From a checkpoint of a small image captioner: encoder activation silu, batches of 64.
Rows from block 18 of the image encoder of a small image captioner, named by matrix and row number. Rows with one number belong to one channel. Each number is 128 + 32 x the weight over its row's rms, rounded and kept within 0 to 255. All counts start at 0. Numbers have three digits each.
After each channel's rows are labels from the 100 images, of 14976, where the channel reaches its highest value: "top examples" is what is common among them; "patch colour" is the nearest of a few named colours to the mean colour under the peak. Only what is clearly more common there than usual is listed. The data: close-ups of made-up surfaces with and without defects. In brackets: how many of the 100, against the usual share in percent.
# conv1: bottleneck pointwise conv (encoder.blocks.20.conv1.weight, 96x208x1x1), inputs 0-103
# conv2: growth 3x3 conv (encoder.blocks.20.conv2.weight, 24x96x3x3, transposed, each kernel summed), outputs 0-23

conv1.12:107209102127136153136145149115174144142061101103148111162079135170131133169171108143144114157130178175165083121154124107148168097176147129080136125116156114108145147098140169110144109121086099119124085137123076152098179118170133156115116124147100094140172083136223140108098059167050120133088060160112128035176121
conv2.12:186096108098080127151160109078093128119138079135080144142139179146083106
top examples: smear (98 vs 10.9); circuit traces (35 vs 11.2); wire mesh (27 vs 10.7)
patch colour: green (35 vs 13.6)

conv1.22:080139156172181134149101096086112105153187073075117128104157086117105127128136196087073180119118189134098118111146118127106081207128083112081144099162110116108187098146158122135138090121056093083098142125133128125089138137078113076129184121106110132105110102135156133131141124117072105109133110124127164099111096
conv2.22:139104172116088123148145072098134137082084103135184191108152108161105107
top examples: stain (99 vs 11.1); wood (47 vs 11.5)
patch colour: brown (64 vs 26.8)

conv1.8:088057184107091136150117108127097119209158194127092108148077116110127140101153093142122128127092094153170080129134095098153144102146128138142162147140148108168115090141142166117124061108166091116109161092026128102143111136076092146110128127177105146110144132126107106127180151130150150142121074133145093104110125
conv2.8:108147155117100099111151164160152150114059184133127089172128153178093162
top examples: crack (96 vs 11.3); tiles (38 vs 11.1); brushed metal (28 vs 11.3)
patch colour: grey (65 vs 33.2)

conv1.54:165129169107081109165147132136120102141165114130092145092138130121051128099071110132118116111156137130089122141108167177082093129155184104149172104103135135112116119160169116083161082152180140106139151093124128104113175150081059132096097089136129066113127151153163109135173178129127137089130125128105143151088144
conv2.54:086199145056101110152098092108148129121109100126122152138118145129066088
top examples: stone (77 vs 11.1); crack (33 vs 11.3)
patch colour: pink (84 vs 17.7)

conv1.62:204103122136134151134108098128090154132110158165156154121152096044142069145157072131107062169139054131073095180058124096120124098118152152145166130096104117142169129090156133149087149169121184179175152106115150101117082113131096112169166127145163080105113112173129127158117165117145122127110108136136169114165132
conv2.62:079150155193139205132101129130114121114144129093157114096118165073134090
top examples: bright spot (97 vs 11.5); wire mesh (28 vs 10.7)
patch colour: grey (64 vs 33.2)

conv1.45:117148097119152096131135119131123099089157064113156159114167100100164099133144075105156163138141166139111139076156126113156220131125108110086165117168134113117179190127157110067141138156155157129090119155120135118154144145128161147089088163157028120074135161143126130082134067068129144142058155111157177140162148
conv2.45:170113189068148152147143116077117131136152132149148151145164131102184069
top examples: hole (82 vs 10.7); tiles (42 vs 11.1)
patch colour: grey (61 vs 33.2)

conv1.42:136194150155131145151144127178120077152163118173158129163088109133144138103181197140134109089161122173102147112148048148120141140137105156111161101123152141149153143136112108207180159147121148132066189148158078161148048138100167127184125107169114094151110121104134106091126185140120091194122138129064157116029134
conv2.42:125198057133173076121115118145117091090077124121122148159141123143111088
top examples: crack (96 vs 11.3); tiles (39 vs 11.1)
patch colour: grey (62 vs 33.2)

conv1.18:144108110061113172135096117128084145186177176112132145109151060122123100115095119118255152110112137150135176152190109115113092082098107126163115156132127151105157090130161181195136075135114141131100073068172119066111144111111102154081132087140139160095127179139125144087158109134137188130200120176124139078109160
conv2.18:115114162148114111112151118133152147189072168118192140118196151162103101
top examples: tiles (54 vs 11.1); smear (44 vs 10.9); bright spot (31 vs 11.5)
patch colour: white (30 vs 5)

conv1.30:139136093147127111127162060159112107141146092123161100104174135176077086082124075139091139154180113158165101240151131150124118111096112129153156132132141171093150104137119119146143217097156069101134169150114154140138151169136117131100156176136092170109176126115111163090153099093141096114065103129111128128121190
conv2.30:146097115131060137108113145145129110103080088100096114169152170115058094
top examples: dent (100 vs 11.1); brushed metal (34 vs 11.3); stone (27 vs 11.1)
patch colour: grey (61 vs 33.2)

conv1.63:075115108134155101188107164127183161121135178107098151167117191130098103143117151024069125111179120167130114071123094070164126063124139061188158131152109122113170082102153148116187143119150125104089146115133095151112092123171098137142113121102114103090181127177114134204106124084158095134113123173152139140135113
conv2.63:098109144083120116127114101162199129170189175156117160100125159147167108
top examples: hole (88 vs 10.7); circuit traces (32 vs 11.2)
patch colour: green (34 vs 13.6)

conv1.48:159164134134128147172132133122170189105117113071159107092129136202080146141065120147131163150152122128123126177198107113138065140132099122163116098130131097119205157119068081138069123105199088128101193126178121100132157114129186122125155114153162136148120107123131136090183129123172117182085109132144131136120101
conv2.48:105115101104052166128121142155133108153115140159123115123084148047092088
top examples: dent (100 vs 11.1); brushed metal (38 vs 11.3)
patch colour: pink (39 vs 17.7)

conv1.21:112124113131056154184102080112124094197132151086126167119169204167149101139118133154145141167095173144188193171155141132154086066126125153132093146092100121123127138118126113117131152187154155082101159147193195154141110073087140101149148138109132122088141149110060171159158174174108106166116176128159121108152164
conv2.21:133118099155125167096082150163135117117124166118112143092089166115227136
top examples: bright spot (100 vs 11.5); wire mesh (54 vs 10.7)
patch colour: pink (49 vs 17.7); white (27 vs 5)

conv1.53:131070139049103105149175119119067089136176137143072077060179160127162147159063160148192112087117095083199082103133120068136219114077153137116087115189158097062127141098172190131126160078204076126154157133178092166137143145114121138048144112133094140092118091157124131127114129128157102141137095143153138113120135
conv2.53:171157140102112099163114112101119094185151100122147086056173103120121089
top examples: hole (98 vs 10.7); tiles (47 vs 11.1)
patch colour: grey (75 vs 33.2)

conv1.41:137149119071058094107119107140124086097101096112172192115114184132099100085120124126076090171122141146098085161163160144140149131094114139138088105102115136202097103076113133161099136153130087118101111100113163108112153099139067111103083126111153119136093133090156106161136106071149089156159080091153136115102109
conv2.41:134159133100072089105170149109110055124130107147115132158102119059116087
top examples: bright spot (57 vs 11.5); scratch (41 vs 11.1); tiles (38 vs 11.1)
patch colour: pink (38 vs 17.7); white (36 vs 5)

conv1.52:168134117207103112124102159179138166140124106144160175117072141163080207150114070097097124154141109095097164143064141117147141151135124152113163121095187122138112123151134134095112091128133145163125084174130079171177043166177111106152096087131087140128117171143194109161102119092155091139137136134107180146128104
conv2.52:113101076096073122064164116163148102136138105130082098101100136132178095
top examples: bright spot (94 vs 11.5); wire mesh (72 vs 10.7)
patch colour: grey (68 vs 33.2)

conv1.85:151116140130165093111058133121171116175114096084138114112157134110126140100121152076091094150152129142131093216143127140101141074181082146118097087100106152086127205154143098087110097102170090182103144101083118106078163113052143094096120073118120147149069106116168175131126127164126126120140147137115152152041120
conv2.85:116142132118149141183119158168140140109183110183147198174109077119128150
top examples: bright spot (67 vs 11.5); tiles (48 vs 11.1); wire mesh (32 vs 10.7)
patch colour: white (29 vs 5)

conv1.9:187143115155121123191198146174094116134108084157102123150135135169131098146150180159086080088087122132161151124138158114108079150164109159077092132136156159118164133090122124097139148128137109143205138176110128102086082126128152185182072096126100120078142104182176105152151157157122138099166169164115121113059151
conv2.9:074155091126099086147150085131112068139124115104113116163116090174112066
top examples: hole (100 vs 10.7); stone (30 vs 11.1); tiles (28 vs 11.1)
patch colour: grey (61 vs 33.2)

conv1.70:141138109118136091156180111134126112124154152174126102052164078181157115147147095165113102097118103121088118166132183099132064108105194143131170108098076186105152181111084113076094145134139115153088132137120127139162195084092056163131123125066041094110164126130154185138095103124134135107134123116121140131081143
conv2.70:126197172118125121149126098136153076151108186130171105072122125081140100
top examples: stone (56 vs 11.1); stain (54 vs 11.1); tiles (27 vs 11.1)
patch colour: pink (55 vs 17.7)

conv1.75:189156115142061117087021167130141113138156155132109081145154126074099121132175181152101121166131132135117135137136093096141111074115127173131140123106121174087180106119112091157141059123142118165098173157093177100164139165123172139112138103151168165164059155125144126148172164097163118119072121150156136101152109
conv2.75:119120082137108122125146139096066139121080091111089153132053095113101178
top examples: stain (100 vs 11.1); circuit traces (56 vs 11.2)
patch colour: brown (70 vs 26.8)

conv1.37:099200102129170074082127142165162087089193139103139133124152190171138113144114093094123096111155083086102133116149101142178129122167135127129128171130083129116161104093133121169128145129125164142147145130144155108117109106221107156129185142127121113139083096106075129160123160107123069139084117185127177164153152
conv2.37:077153178138127133092113104067078059141141121155118079123159125142120101
top examples: dent (72 vs 11.1); brushed metal (32 vs 11.3); stone (29 vs 11.1)
patch colour: grey (69 vs 33.2)

conv1.71:100136085145080144127116168125157114143160109148111144139181120148074148179142157186123120110165114171147145084105135111096130103071132090068192119198095157125117144090096154136183156151189127151108175129088103058108142148113123122113127107146154205111101139139106155164094089123053137064112136135108132118108082
conv2.71:094097164188151134108133141163180148090116099113088148079086154176142144
top examples: specks (86 vs 11.3); circuit traces (63 vs 11.2)
patch colour: green (60 vs 13.6)

conv1.39:169112160136112149138142128127142129094130087132139101156126160129159170114147142111151160108139114160185152126076123105119110134135119086158165083126074109158123149126082195097109129142088103164174039179109111198150080159183148111121108119148148122058208091144108118154095144088086101160174121147145121160091248
conv2.39:152136075156180173140137103110122135111140052165116150088136127120183090
top examples: hole (96 vs 10.7); circuit traces (35 vs 11.2)
patch colour: black (30 vs 0.1)

conv1.36:160145080133081103189071150117139049124135091178132148122099153109115120194084140145147099123188142143171113181083129161092105122174149161165187126190094129147140154096101123128162169163136104139098083137115134115085086149133093135148098106156087104128149141108103202113151197106142118083159146136053071135106182
conv2.36:147153116139115087109182176080182128186108112096097163167133158108113146
top examples: bright spot (93 vs 11.5); wire mesh (62 vs 10.7)
patch colour: pink (50 vs 17.7)

conv1.93:137150135146091199109124112071094133124165186179107146103091054102133161148093126151155149182112125069102123126175067077142110062108089122112152094155115090140123151112064135135156111135129124121112195129154107118117155124134156104140136087114072143159165123135141121162178120127047137111121120078153091062100149
conv2.93:090153115145174155141130137176144145153103059160106180177097130149084127
top examples: specks (97 vs 11.3); tiles (78 vs 11.1)
patch colour: pink (60 vs 17.7)

conv1.73:138109155147160059102156090084122094143166145075145136122103161177099117150113090157164096099127131145123127094141097135141107129104120086111143115136145146144188176166098084113176125093153109109150097106185121184080162094066167095090106140184075185109115188142163115139098104123066121115125136162134135139108081
conv2.73:075137118124136120138133167101094129146178153181190184150162139154094159
top examples: smear (88 vs 10.9); circuit traces (37 vs 11.2)
patch colour: green (37 vs 13.6)

conv1.0:063147123147085112102123080140104106124062124103123112118134130112068133118172075127143148137118119121075155116135079121149135087167081117150096149106117185085189114154106187113091052123141186097135142142146118107093123126096087153120129176116054146192094088098146133130107186140123132089164127086183148110172108
conv2.0:116104173166145130120161115172097096130140131149126172079101163193095180
top examples: smear (100 vs 10.9); tiles (43 vs 11.1); wire mesh (32 vs 10.7)
patch colour: pink (41 vs 17.7)